From a checkpoint of a small multi-label image tagger: activation relu, 19.3 epochs.
Rows from block 5 of a small multi-label image tagger, named by matrix and row number. Rows with one number belong to one channel. Each number is 128 + 24 x the weight over its row's rms, rounded and kept within 0 to 255. All counts start at 0. Numbers have three digits each. After the name is the row's rms in percent of the matrix's.
After each channel's rows are labels from the 100 images, of 14848, where the channel reaches its highest value: "strongest on" is what is common among them. Only what is clearly more common there than usual is listed. The data: cartoon faces. In brackets: how many of the 100.
# convs0: first 3x3 conv (model.blocks.5.convs.0.weight, 192x192x3x3, each kernel summed), inputs 0-95
# convs1: second 3x3 conv (model.blocks.5.convs.1.weight, 192x192x3x3, transposed, each kernel summed), outputs 0-95

convs0.17 092:093130108065154122135108147098120112121129146131103101076172111134139097107071078141150093124090128129151136099107155151126118096136132143130142114155088163086143157108144101121141114114111133162135128149148134110102102116125126111120160145118136100168120100161163156137108120127137119116
convs1.17 086:139101124119137119135163138101144094137117122098125145169115142149117112138175156113086106158134118126117130129142161128152144129126122151108118124049088203132114103151097090121107114147107167127155143122126156132148173126056156140135117152136124132121135155117132096139101128126112101152
strongest on: earrings (67); beard (44); pointed ears (43); short hair (33)

convs0.57 078:152122135127095110121119138099125178173167149127156121125137144132109167120135144155133144149120106127136144098123141102097104123163136120150129159121111122108113089161172118136112100100103113125100124111159117145120123121146126090111117119094074117120129144126156064105161099109104123137
convs1.57 078:125070137134166161090114088140116147154125100119103125110126119088153134128109152130148109101143130133105142132156128126084117096126121134099138143244119146114138124160122100130156111132134118096144159142152114099153105138114108126139147136108137113113147096104113155121178113121161126135
strongest on: curly hair (53); spiky hair (45); pointed hat (38)

convs0.13 092:123144134086133144129112122123167156000101122132118132145106136131126116084174126145120132111095112127124148137110162127117162125103090086109126112089154098158139088179112127118109105133142146120115049165135133120125136133148151138118141102161153126186143173108162095092114110110161143113
convs1.13 086:100160126133109112118095135138148143010121114129125128128150105149119091120130043143091148130147116153121179097120115132158144153136161152126176120118128110131148112101110139168149111165117113145125118143165112143128119123121095126126141129066091163109134124116147136125155132129111137123
strongest on: curly hair (47); teal hair (46); cap (38)

convs0.143 083:107142132156125146147123118147141088124122106136179125100146140136099147104139139124100067138132129124102099112130141146136136153127172136154146092115189116097164157152104137125108105117120161101151118117102114134098136103120113153064127108101143140137134120136118108138129117097120125134
convs1.143 089:133095135139154131124135103106106139154104128123134134109117159132145115119115105179133106139162093157107131159083137120163119118151125121115107077121133159141135120126175134147151126161145134105141144129099141142122149136116154098122164139093116112107087128120124139126119109171159142154
strongest on: crown (99)

convs0.94 085:146139115091148125128152153130157113075113076127126159121154111092111149077145098100147105141139101154110132119092115105130122128055123131155115137083124144119101109122143165099103063146106122132168119156106138145133164113173141133130113068111141125141150133136142091138115117152137169164
convs1.94 094:160130139110147138144091147121149149216143089138089106170163125224153118104127128153120125137124133118116088093134140110130087169165130116144139165156135120138107149121112131172150153121133148126132146133152084145100108139139105124135149095119125127158140121121143112153115097117142116129
strongest on: a mohawk (42); long hair (41); grey hair (40)

convs0.76 087:124121131112136129172116123152115119127138026118144126126086159090135150111156130149145145104134106152126106116119098111122161138129133097150133085126159114127172170162104128151113146132079159146157122084124122118129137162128140106098124138138081130159137142142132109116139140080121163129
convs1.76 085:125144153132125106107116107110123138118165123158090117134131169108121146111143120158152118150135146134161108142130134143092111121158144127118132143125140136108095116129139126131126134105195111112110149063073109156135143134150108132151132144065141138120066153132105127139139129242127114144
strongest on: earrings (98); smiling (63); long hair (37)

convs0.58 094:127111137119081102146135146134121134109120097122127148130097114126158119120117116107129095159112117121088107131139123159165091128112142101125085146136143136159210095086105120139128122084100089096129131084126128127158096099087135156160120136126143112137134150138100138127137126214117136147
convs1.58 073:121140140109135133122155126179112141103153138127127140140147124114144126175119125092122106112118159134136158114164099128115125121143105180129158123101138114120160122107120122147131172162116118145142102154161151104086117116147141114126138131153078166151143116128081110154137137074169139097
strongest on: freckles (88); smiling (62); green face (37); hair: long hair (37)

convs0.158 085:132135135094095158117104108142098107094103138136128113103085112112128128118119123129104160147149161103129089145117116121156133084064119154183128148116117082118140125138111099114101120140178150153109094176101150079133122112116130147125164115136125080101145104131066179113142137142124150086
convs1.158 100:123124111142138158152093128107132106151123126106090091081119112116166129087111116127142090111132092130094163145167137124093116117140079156114120128134174109126089140119135117146085129119114126140112154129120118039142107115174122117145110106138143154098147133107176118130129153123104120135
strongest on: blue face (35); long hair (33); a bun (31)

convs0.64 090:123142131133148097116138141113125124101139141142089134114114132141110083142150086099164118115143158119141107136117130112127109144109127116131152068151178135079133128100101148135154152144144085130086116111141123135107159167128126161145152148146089106158122168097134120116103081124096161112
convs1.64 086:153119115123061145120081116084094155125121106138111091117167190117128138091123098142101137144110118133120129145158159118108154121119083133153129107152101149135076122122121157158091109119134161148155154143111154140142113091129095158157134083138157157152102133128123097113185132118124097152
strongest on: moustache (89); looking right (70); freckles (60); face colour: blue (40)

convs0.22 089:138144131096120132126123171114138104108139139133129150122106138130135108090105130159137140147177093122150143141063116104127138108124132107145109134097107146130004137104114144170079115106144128128127111129072154134147099137116135108108118095153110130146120116163127111171120125133112074155
convs1.22 109:101122128134113074133135147114133147000123123122103098097152120139102080148140122109135134135085133137111088139135135142177111162164181127119161150108112128137129106113110133137159155145141111139133128125175111160119120138126096136107154116053118147138136112112165136093120138125162110114
strongest on: curly hair (61); blue hair (31); grey hair (27)

convs0.112 100:155107104131113098141129141094068117084161136135110104114131088118114161123166105105116142131160159115133119104074144124141129142101128148124152123107122100109141117135120113102143144164176101133146111144112096085094153116150117154164114125182154083149115122084134061134133127170127100093
convs1.112 098:180136106099083183128102109087114164171125163103140126107148102103158149113148140164131104143146082107126116152103165166113136137119097132106144119168118128108158137141145151129075137100101152149093157118154101128108152115107143130118118106116152160120139126143122122197138140146126107155
strongest on: moustache (99); winking (60); blue face (32)

convs0.140 120:129122153110133128112114115166150102127136150138160137121145119101110119100121140108156097135116145218143139096100129130145108112146094128128126114138129133129125136154147136142141130076143128101196130108143080152119122134137102107090107129123119156159115139124152132112146150143109170113
convs1.140 105:139146128151121134155134150141161150122129134140108140147121144112137146131124121154129111213132117220150144123099126121114116102144097108118128123123121145151119119132116147110141097101128136112219115115126110135098136132152157147091167156151120125148125121127130141118134123121165130122
strongest on: teal face (93); beard (71)

convs0.12 098:116104131150127142167118203126112097106093108166126139154156140152155123159132092146123117130146123132106109133139162101138138111121075182130136093127158128121164134121138098091109202134100115146103143138107160117144145121164071131135144139149105106117122106095145148136113143131143109127
convs1.12 098:216131102125095174096122116126140084160131113116075090142124114172127150112162053102118099139125094124135133116146135129158148172137092131161137139114118108090129125145132140144167145132140115139123142126111114159159107126097139131128149119140133128120105128108117136146149121120129114127
strongest on: curly hair (38); cap (26)

convs0.66 146:123149126124083119138133131098138106102122144114112108079135109127124154110137120111108118124128161119131115091142127136137123121112127143109152162139118103102000139118121129124143123118120125105093119132124098161107123155138160095090148126115142141153130127112107130120092126152153117211
convs1.66 176:145142143135159162171125131135164120134129123122108140138127116156126097142143140124089136104112104106110122118153111144129109110138107127121139143116118130112175145177147132138121115113121097151110128119144141112147103119105125111087108142160134110115136142114132123134142148132125143142
strongest on: beard (100); laughing (48)

convs0.26 091:106130099155128105114099149159093061159115157096055145086105088188139148136148129094115103139137106119116133131116140153110123121146124087107146191145143109115161179128126128137123108122076110126103122118141131087137136127111105131171124133096139126142176115148125142126119151135117138118
convs1.26 089:131118135110131107115102105159101146127120127130112132135164149135114145089111159142131089114139121124113111153161162157137139114184109140094116142123143120103131127132091135154075138143128112146155109113085123139132141127164125133169114100114130126115143135107121145128114136137121121138
strongest on: angry (60); glasses (40); long hair (33); expression: winking (30)

convs0.52 162:126121144139123143121105128108120140153141130115165106119115140106067109142143108140111117115089138153134088131106122092114151108181102081131121136087110112121115123125147127104115153125136095155116050137093145112124125119101084134132125136113105141123127143128044165213125117129129146127
convs1.52 131:118147132118143152127135075135069123098120088116122169131111128139083120129142136125095149134115117144127083129117152151140089111086147107092111129132131103132101112145091132136104116161147134132150079109137129158161117125099135127141173155129178100046117103146190097085131151114113128121
strongest on: brown hair (95); a mohawk (30)

convs0.155 074:183107101114149116118134098126130096111138143108169116131139095123158088080093146121124085089106159147106062121095150136101185149104107104155105132113135097153120104150150133119122122136128105137147117083103139169103129124116149144113142129129137114113152139149116053124139081154095144154
convs1.155 072:086126117135118169158129138162169123157143111162114137179160148103141107109126117127109102169119073135115132105116109107137156138134126160106100124126091135118097129111115121153136120120119168105158121134136148071144125157077114133116120123163133140179121106146142129177126128147094159092
strongest on: looking right (92); beard (54); freckles (49)

convs0.89 105:087095107108104103135165131116121100115109152163113122109163071066131125098094143117104113111139073100108085069126123122143165162138124133117132128084131139144151144088102122095132112112131156143145123138104144094105130113121105152158119110128127118120078137108157092178132126142077140093
convs1.89 095:111137095130130174134107142129158175176131125120120130140094111143144093202162159146104194141154131126113144138091114139072144119125120128164125131149142128143101166136160143150163163130129124124119143129112107138176129126132130110113163114165128157139128115153144167182138121133145125102
strongest on: a mohawk (80); pointed ears (53)

convs0.56 089:141090133114168105155111128129134078128123168117081143158130128154106118128173143111111109135090130100124138115137119133107073072112140131132140167097091145133138103152174107130115132129104133139122141121117128157100131108086125104135104128147165095153111138128098133119167138119163142096
convs1.56 099:114105139146133180093113168172159024131139111129102135136134137053140116130106162185147133121171094135153106121132138169063124048151127105106132104138136114159149118126136152122153111088162143159118140123108161108132154141108109145137103089116149170161120145145151123123121130129116142161
strongest on: pointed ears (53); spiky hair (47)

convs0.157 096:125090151094133136081088134105158103099163123157116118100108105101115113145154148120129121126122116103098088137109092130132166153122120131153086131101147171143112133135127131095124102110116146138114125138114080133140152118122112150153151103140128087145154118108086085119103117149131124133
convs1.157 078:118129106129115101162151126152164102113100116144122160115146150113118110122137118108113135129121165152090143169140165142103126124138104125124121134162144146148136160129113100153110105134128159178110149153129132097114170168137131135144090102116105127158147170149138158135142132159142192113
strongest on: brown hair (61); a mohawk (60); grey face (35)

convs0.98 089:142139134144118086142116111135141099160157106138138099129115116095134113136155138127130139125160144142113090110143110093138109142136086105183131131110180098112197098158088116122099154154142122124130128161150141123136101102108115112109128096133107134135164124133074138169111152052149135153
convs1.98 077:153174120107096133099106113142095126129111056124085111094166123168094149084118106118092115104097105113126125124112119137151104141162135126102130150117144073137121118142107138156121130113134135128139114105157122123140130137152114125162143119128145145101115125086144075113141128173115125138
strongest on: brown hair (86); curly hair (45); a mohawk (39)

convs0.34 100:122133153120135121103084159155110084112140121187136132057109106135143126138100143120109118130117159119156108090134176111122140102123131112099115166119121141126096085104028096154117128117115129153109128123126134092088134112115103123118129132160096127127146098147132094143157119161130120127
convs1.34 096:105096109162165172176190105153149116147099096181147115042144076110127154102102139152084107140102109125098152104117138119121117112131148130171145152150137148160178146192153125123155109125145107124125138150134149168173124165124160135105133118134126110120138129121132131166106156103125121159
strongest on: beard (83); crown (30)

convs0.77 108:131119113127091119111126094125100107134123132119152154091149126111136150101132119057133140132103124126135127109120113146110100133112144112131111127114134126148130211116140124092156095116105136131136149000132140117136129149120138116123137112097118130124000122111170102139167112125127128116
convs1.77 126:103140124121140109132100136149151154148130166137101124154120125146115102153138138144125145165166135144119106129126128133103131103138138117140109176159119160130142045149144124143126090132155116113141162077120129129116128127130120138128133144127121111156061128140111145155140143116111139152
strongest on: earrings (99); long hair (95)

convs0.29 083:099104177125128154113152143141134093164087121108103075102140155108144069109157091128155147158159136157117136139123131134105138127175130125127098120118103113117110093107089106098162077140141140124164129111100148104104119133065103138139105111159121130135132136155108157117124098154110089114
convs1.29 079:194128113175120138149147101108128122137147134148113168117149135153118065079134159129074145090110142133127134155139136157144110117148090127127144129096173162120117096120118144140092120117148125128096117124081104108108136117125120111128123123149171132092136135124099126139111132118119114120
strongest on: pointed ears (67); long hair (39); angry (36)

convs0.144 102:131133128118122128137098139084134126138161123158132133093158115124142079129095131108099092124088121110146150089137171152120139136123125140142135124111069111129127101136139100096141129112100129137119127131135141122084123174107117115131163191126123121095179139117146076158138165171129158091
convs1.144 084:168097163119156089108159094142106086138114110163127148139127151093127145158146140103114092123126111161118129146124130110107108110121106151135111136026131188141127140111115113142107119148153136100146131156122139107157145147101116131134124182116121138118145125110106129135119149139102160170
strongest on: looking right (92); glasses (63); neutral (35); laughing (34)

convs0.95 085:130140098130096139112103160144120117168140125145132165093097112123164130117150083174097139132109127089147184117147117161122130094148176120125099113133094140121121146109149099141156133121141124144105131132146136126120097139145125163158152136116099138124114119122142177133148158150139121135
convs1.95 102:140113143147165082124120156117123080113120104120121156110137118132140128100092119146150085147129092131108110098140172125142105108145136134099116126117170093138123122136113129120065159114129088145094138111114121151137161143157110117109121130107136146131165127147107113091112120130132096120
strongest on: pointed ears (92); spiky hair (36)

convs0.68 090:126122180125122091124119111182158160087128139064092120150119130096127119126120120133100144156106157106134118138138119150136106121122165148117151138129134122105154096127134141112095097169139113097165112129142135136124126151112126171174137112180101129147111135101151101122132081133171162123
convs1.68 085:126122166133157137112133131186125116141127167193110119195122189162140125142139104141103147112102111100145110156117165159092158127157127156146127132158127104158133137148115099152134139137124141116104162113132139104126092150117126162149098116136134123118116138137136112145118158160119117129
strongest on: beard (61); blue face (56); long hair (55); freckles (44)

convs0.103 083:122160115165141126139164164137103084135177123149095082152116131115147110143165109145105140124134125142109124135108148141132129113134122136106131125120125130118217127082105140193121140087097108150156121094157128147094074111095140144155126138153143111172148126099136132153130087111139103113
convs1.103 083:124149134129108147139101106117116157129126122152167094101147140151134085115103094119126132136124092144094147168133182145132159128173098123134119132135099135128060110112175117095115123159148128105153173101170134114154121143099097136124111095143124136105094103106116128121126169137136118101
strongest on: looking right (100); long hair (62); sleepy (30)

convs0.173 114:128130135093129128122165135139128122138139116151127126109164106121123117123134142128113105142115161140022102095156131125149255112114108125107117132113114125150156132144134124091118163121099117118125087113121154146145127144109144120142132118114127108135116137120096117118093085113121171124
convs1.173 141:151133141161177140135138094136113118123112113098131126130114140135126164121104127132128138092117116131001132153159148093143180149140131165112117122133152117130168135118088125125106134121209111178140148136136138112156143159137116124132158135125152127112129161137145107148129111183112095113
strongest on: sunglasses (100); neutral (30)

convs0.20 091:178114162160169133110133109165104132129148056131116112130098150100145102111149182137111149118121104137103162122155122121128158124156150126145107120117136113118178116110104131151141180109131152137111144098126098133101090076142157131136105112120090130123144119173151134167124095101131173109
convs1.20 102:116146134141163130130141110129153122110132143147099078114075083105134134135102107110126100121112121129165132151106110104112119123146130105089150124143130133147118077079126106127103112143111110087142108130144144131126128223108129148117138122126087116120129110137097127117122147183166141116
strongest on: neutral (99)

convs0.45 086:119148116127124119145131096122149112120144148101059122099131141097157130156114116148096128149116146143159126099116102119141124121138132152143106148114108107119153091161153108092124116030179116119111101177141134159130122165125104105131125144165146135130155121117126156137120131139127108111
convs1.45 080:154129166106102093131145166221104081104143100137155167109151108138153141153116096117137117096117097136115139129112137121111150157167121148100144162100139112146170171129139115138154147143116127117145142161171116110124124127106157140134147150141139105118140191128088110137152139129090161108
strongest on: freckles (81); surprised (49); purple face (35)

convs0.183 090:136157119119137101134160090117127091125144073130092119119133090114142069107125111175106110156135143160103091150112153135115127121113173134131117138114118145097206127095134118139137129131104132140152120131137147129106095104111150125165129129145165151191121092124150135141148160111106086109
convs1.183 068:147126137120137134086139180144081117139110151132089173140121136140138112152129125114115125089120140112142141143080128129150122114086135119122145119089123141149119078050110107113100175131125126115095093140114110117116086165084096107108081159109124147069110157128110102106123125161116189126
strongest on: angry (52); purple face (35)

convs0.69 087:160101137108185133114125073111119123127108108116159169126091132105192080134142133136137107129109090115134119133122099126112150153118107143137143118098113142103099101118134157133128109114124110088110129178132147153124121124102113136134173113118129109172157071170089131074151117117119090136
convs1.69 084:114189130150120136122125153163161108122100119113118146091138123114134116148120126152154109120122106146103119148106139130118149130189137119124109097076135101109136142105145150162184139162156145080148127155118165123103146128078145146138118133145110152157102142115128090155113148139149131120
strongest on: looking right (63); top hat (44); short hair (40); face colour: blue (32)

convs0.11 100:112124142137104129145120142175158097119153150117126121077114134119114136132139098128118113116122165148079151122104128121125065166134115116103141148126125143124151136141141120135126140097098112123148158151139151127171097107094110125150121086114116151165135177132114144148141064051114134130
convs1.11 092:131137140117109091101130124149133115164118112135090173137190158116131113150118108168125131163115121146147115112107087129121138120124165135132144124133111141111125136140079105105120152158094141124132131119117128127125136132155154096155137121127140117106132129017110116141147092146095110137
strongest on: angry (100)

convs0.162 104:114144150124123115145109101143166107128130135110151110125127124138149154118137115088144145151096101144142132119170130156123095117111133129125102122138142103128141170137136166128116133132128102156096079000127161127135117133127142144111143154087125134159055120104009120117131139164125129121
convs1.162 113:120140136133143167115131157120099129089129137135124126139101122130174105141160126150124125119165121131145105133126119127106139121133137101146149139098112119134137070146130066088105105130161116138101100098126139126076121130149147131156119156082096133157088114126057146163132164128143117134
strongest on: earrings (64); pink hair (51); long hair (49); hair: a mohawk (35)

convs0.23 135:166130139116131115142148096110145105158148144127154137154113121129026118122129150126130134125158109139111092118152144149121123122099112142110132125136143147127113101135149158071135096128123079146103087141146138160124139136134169112136135124000104117134144123127156053101130118131136116114
convs1.23 174:116125130136143174096108139114104131124138110137134114115109135153017124125104123175116153121170132117118127105115110134173106151135149137120125129112115103113112130122144137065162138134133135113156114131129138134091114128132128152130102155110117118038157105105166000116112133126146080128
strongest on: white hair (94); a bun (33)

convs0.138 092:148102165118154094146088126115151147120119130101117135105108148141123144115117144130101124145117159138083147137116150124137081136135127094127095117128109174103142104111142101167147106105117118148155134162136124122139110088098126140116116157114103113118152141121121131115075154091140115161
convs1.138 089:160139129150105165127114153156150086170139129135146139155125146120116108113076125114124134098100111149146139151150138167111096146126134152116136111147128123127110151110150135153150088173132142117114114131139129088095148128092144152147124121142137146144140132135124128114092128114141117111
strongest on: pointed ears (71); curly hair (53)

convs0.82 085:127128146077143107137125097112152107181126114120113129141121143092088101129134151161128135115157132204120128083097118161119132119146159140121137111155105134097079137124157117172115108071144104140113159116090149113076146119114115096140111134148128129151110125133114198165104115089133087125
convs1.82 083:152152127134129124140154133136084130113136123132103130102158144157084135125139130132100141140127185087162110131124146159151136118157153116118133113094120126151166126140107092128173161150154145102163107115153119165106134133113145173152095119106102155114096141139167123062128140134116115153
strongest on: white hair (53); pointed hat (36)

convs0.176 096:104127127158115122099120109144118065119138117121100135120087095096093125162158080120089156125110169153141141132087114128116118141127168117115158115130105117137115126138143044150163114139125116101120138141122118135127140119106123109098117148105130069131113112128144127117143089147126111113
convs1.176 103:127113143117100130131123116120103135109118138147168134080111144150123161051109129134141072103131119121128121132152139112124111102133041119113140114142103147107106124097147094127104171118122113098123138138141113117111101124117107121104111118140130067131120133098094130142126122108111113129
strongest on: angry (92); looking right (80); moustache (45); blue face (32)

convs0.167 085:144132145115118080174128169117118100126136121094107116133101146152145124164148102129130120071139137134053140107152110147125132114155104101151158109111116132122160098129162141116146113099136137092101137096101131160171121116139119141108141161170167126117115114112120148113155093160155094112
convs1.167 100:114138122156128114123165109132125088109146096146127138133149161139117122128145100127147127159131187118116116114104123114147148096133127186123113148123117111081135148138131117124140137152152102153170115138138153058105160028124132159143157121145082145125122097091127136138147114125147141117
strongest on: angry (100)

convs0.186 135:096093135147104078121113110135127113146129159123120124135096130120123133135139091121130115117114182146000144124113134119112052108125136142130126129144133144133148133108132137138129135129087094106133129138119125131108122174106102139138133115140099127163127101152135121110155064093160111129
convs1.186 140:129108085102120133122173119092152124127137126147126128126139099129121099133116138143137134145128149139000132100147119130131087125111119127142109117119106116099148115142131132132130124149012113112119086144142155144109157125136141123126134110155072150139117066130154138123136163030155131123
strongest on: moustache (67); smiling (48); winking (45)

convs0.4 104:132133141064140101146134181135136090138144095128108149131125150144120125143143124134127140103135094113135115100123169135162095181149133122097119126136140128113109135108099130151113104123102170134076104140125104135074097087204148133157120130143158086116134145148109133083152121085187100132
convs1.4 083:136127127136156148122119119157160103142095124147123136108096138080112169127117112124113134133139136129167150117085116150122091078107147165151169128110085116124117173115120132121148178129135104112154104117086139161142091130123103171147097140136114123127118121095163118102122121134159156146
strongest on: pointed ears (74); cap (28)

convs0.101 124:182120141111101144149140141104138122094165172112152136098131126089064169126130114071136118104103135156114109145152144130138129114158118055147120131116101096148135120128159171040077077144143120107128113138090128151131123119121133137116139097126124127132139133089040109127142148163113129148
convs1.101 104:102113104152119160107106106121144165097140111145166115130104113113095127119121123114102163126134120147116181126111106132145132137116107138116127160166142104115158134123163139128088110133127094123138140141164118128145111139150145100124132108100157146158147110125100175185146102122136134140
strongest on: brown hair (84); a mohawk (33); spiky hair (33)

convs0.126 083:153175133095128102107122135128145132101146108111139143078123111133151115104118166119086095114083113122158105136098134126125085089105110130131132098155105131152161122149123160101150074113113092168125098093103121153103137158128173121088133146132113124116091122109174071127102174126135104100
convs1.126 081:143124129138155087122133122105114110120122140144115141140150138130161137139099147132140128132111132169131146127119120104102122121158119118149135119101153198104126127088114178151153192102131137086151200130141170142125172148104138136141117116096128127140104147129081069145163117182134157101
strongest on: freckles (67); expression: neutral (40); grey hair (39); a mohawk (35)

convs0.51 126:066165120143106112140090104122160177123123115125057152110116158106098145127131163126057133135098130113111131109078180121105125156095134132153125112075093150154160158099121153144096122117087126146117116137157170138062145147168124106119126167123167175116120141114095118104097173134143110138
convs1.51 093:121135144130095134093116110127109141132123116117171147148116124108112115102148154110108079094130128116128120091155122116151109146135148122106108109037122169161152138041135108135128126154141104074126125121142096144120113120065117113123118121099099119096129147109127126102122132138113167161
strongest on: earrings (50); pointed ears (48); neutral (43)

convs0.127 088:102133132128105145160112103144130131058108138119124147087142140118009139107169111091131100132151135122088115136155138114123146104165095056087124110098137141131089110130118097062130110172129133138122139125090112139139151111120102142157149131110129125147173152127119131164125106111126112134
convs1.127 100:156133127112105130110131156113169123074118123114117148105088116156000106134132116140086160100144094117122128132132100122137137157109105130142136122100132076117135131113127118106102129096133125164134099120147131121116132141129142139124115129061130173146141102090155174173133146119107131144
strongest on: brown hair (97); a mohawk (45); spiky hair (42)

convs0.31 083:083135118115125132116115097194142084139096068144168115138103150115146133107127152144118066134120142152101111119090160121138110171117149112147104137118133151046152121179129121115129114120121152148122146091141142128120114136098085133128098094107123129139127114129122135121147151147109119091
convs1.31 092:161175140131155118093160121148103116151153143124167152123131131160109032149134149139142093115144142120130098149147111149132133148125136123146116139111143156141114084147149096139130099129139097075120134124108160086083174144132146145139136118143127108119112139145105140118103117107151117093
strongest on: pointed ears (98); earrings (50)

convs0.41 101:124160143127136130101132121104166122146091133142101106099139095092137119091130112106107030110100074124150153102133116140126123139139104126143107118104131116130108127123099119097143138124102150110098118131102140121092126110137120140126131156093141150097119133134131128122125136129116162141
convs1.41 091:150128128149132117146128165144153137144115132128096140121115124173103086224182101147167197152120101118119098095118103141133152126107105118146124104119088164119128112095113145128166105137114151129130110136147100124116130150106122132142145135142079128122148131116126140133107144134088159137
strongest on: curly hair (86); black hair (30)

convs0.151 088:107118130146121091145055155094120132142143112138178111112106131155083126133117097180147090143124134101144098093136169133095063136107114077146097137089126106138110132120118127205155106101148134131118091123093097127127126138124111144142091150145123132114130107135090138092105122111126133111
convs1.151 088:151109144160075150103120133115130097106107086137122137122127085127093118135128153133182102164086099133130165146099110152149078142128135129097155146136140145112124136115142146125127105112084116128114135129102130137082138108093124114128113114088102138120103122124122136101083152092101139113
strongest on: crown (68)

convs0.137 096:113052120087180115112109123139120124141117134131168106066125125130142131116080116120126092167125174150154132139101124129109147147118131113126122173121095129136110107151149109156143110092132114141142151144111144162103145105137129132139129072143081121120131117153129134104100123087144136142
convs1.137 101:151093126124126138156128139160137120128133101129133164111137114123123093133144090132101124127153094151143126101148157138156124172172199142135117154144160125176159112162093149101131112165138143121128132129106136044123130134133112140147133148113158137122178123120143142126121137136144102142
strongest on: crown (43); cap (36)

convs0.121 109:114125158126134147159101099135118128122129161127104125128087119119115115153147088126126135131143134171174113139106130118106114092128129109135104133129114119121127089136161145153129126085105095118154134112148119138111099159126127100119116105139114115132133125128103146122120104174140154126
convs1.121 111:130145107136130143098127147135128114139149130116170129165104154137112154149134145119125120156116096137127147129128125132186145114098117162091101124133136117149148136113113115122120119138145133111138128112135127114107161134109127155158131112150044127088132163107126129147150110218171154126
strongest on: laughing (98); long hair (37)

convs0.85 101:155118105106117136110142155106105143143145137140150137105127151146135126120108117173128139106158120081150065126091116093087154127130147111164116114147150152129075138132127121131180129119144090122120146122121126170108150150092101123128118119157102167126137135110156135199117100115153117130
convs1.85 109:127143128141126063140130133123113135044108100098145131113144132146103102136118117075133150146097126132130075127137152110152130092141172120107133123116123133148114099133121140126074140121120147112107116113182115121168120138100090124124154110092096124136145147139133161092086107127133136120
strongest on: brown hair (76); a mohawk (30)

convs0.65 107:125120134156128098143116107114125113137135119120129152118124113134134132107128131132131113136150148140117143135129121151114112110122109202136144146118121117127179126141102108117127135117109141106128129124127117116127107137123131135115126134146112129116130108101137143132114131152154143140
convs1.65 160:128150150165177090136077119136123166131156137112130124143110148096143114098128114143117161148119183150116120167092149141135127089115116158118100143143119122116103120168142120116113132124132125120133141110071139132115127130077128127123073141110129083107171128129124119146115147118107160133
strongest on: beard (75)

convs0.113 099:153132111054116112128119098102130094149137107087146135109135121129133108125150133153142080089103127073127128116146154140125110112102082124100148124125131121183151156136110118116122158121128126129133118119111133158119145133122147122136126111134115159146155131128112148122114129099161151118
convs1.113 092:113118136133106131121129156121081161119129144126110114064104134124123119109142087125144135137064118100138111098164084131118103154128138140135123119160113130100141128134091103136123137114116120103101106155094168059096104130134146149118087123118139116160123134125080079136142129134117139105
strongest on: blue face (36); crown (34); long hair (32)

convs0.106 087:101141113139167100109120129127140117125121142097082141077147177120141145126143105152144102138146146114124121120130147172137148123133097147149135102130113122161137089092077134159116128119116129142159167090137133126113104127104126146015139150151129145123130161173132129125117108107099140130
convs1.106 077:110125112169097126076098111141131122085152121144097126114138156132113216109146131137140197111071124148109088131102160127099143075141148163162133079101156116143126134108124118108087132127121169104109083134088128113116139135088128130083116117081103114134141136078114099116125142115115126155
strongest on: blue face (39); orange face (35); red hair (32)

convs0.125 083:133136153117160183134143093153129148146153146102127118116191130142131148155116120145117127121106146111127123099150152143152107117137127109104132155122117122143152131113155143124117108148143169099106126114121128117072097102151142122166135098133119149134140099118110141131173151091106130149
convs1.125 070:095175142144130100115127162129171122109116122167107123111105111085140113149120118111141126144105115135125120125127122158108154091140144131134143151106133111121111107091088128114117145092119122080126129105107123133107116190120138146149101108152088173122096132136122125121155099114202119155
strongest on: neutral (98); moustache (49); purple face (42)

convs0.97 086:126131137107149127131160113124139122122165124144108130133158122130131124141153089121102108107126126160111128146153091163134054109171121121066111070120138139078116101115152111137122128096120132135115134129125151122118117125103132137175137103093147101185125139098144173116129144075148152111
convs1.97 076:175139194129070173145093189095124131143151152124128117114104131102124118149152144139146143115107092131154186127095146149096114134114130121125131089111134130165125091095131144126127149149117144143139130137127153140070127129159100146141095091153138189139105164148102121128135128136108091131
strongest on: moustache (60); laughing (30)

convs0.49 104:108137132121094106119110149122054120107127144120119112127106099104119136104087145103098112139085114108117137123113173144114102147074107136136130112074087114139137139130120119090113098142126165122142103114073112109103121128136128136134139158128146097106140133108130077157168133110081103129
convs1.49 094:092138124158129155115147101061093108164130153133129118117151137115165103119124107169084122120143112110133134142108112113102140119144134142115096118120134180121140144115139133139086127160142092143163166114165149082122155126089117136120123137142153140180123126109091165180135128123130153130
strongest on: beard (65); moustache (40); cap (33); sleepy (31)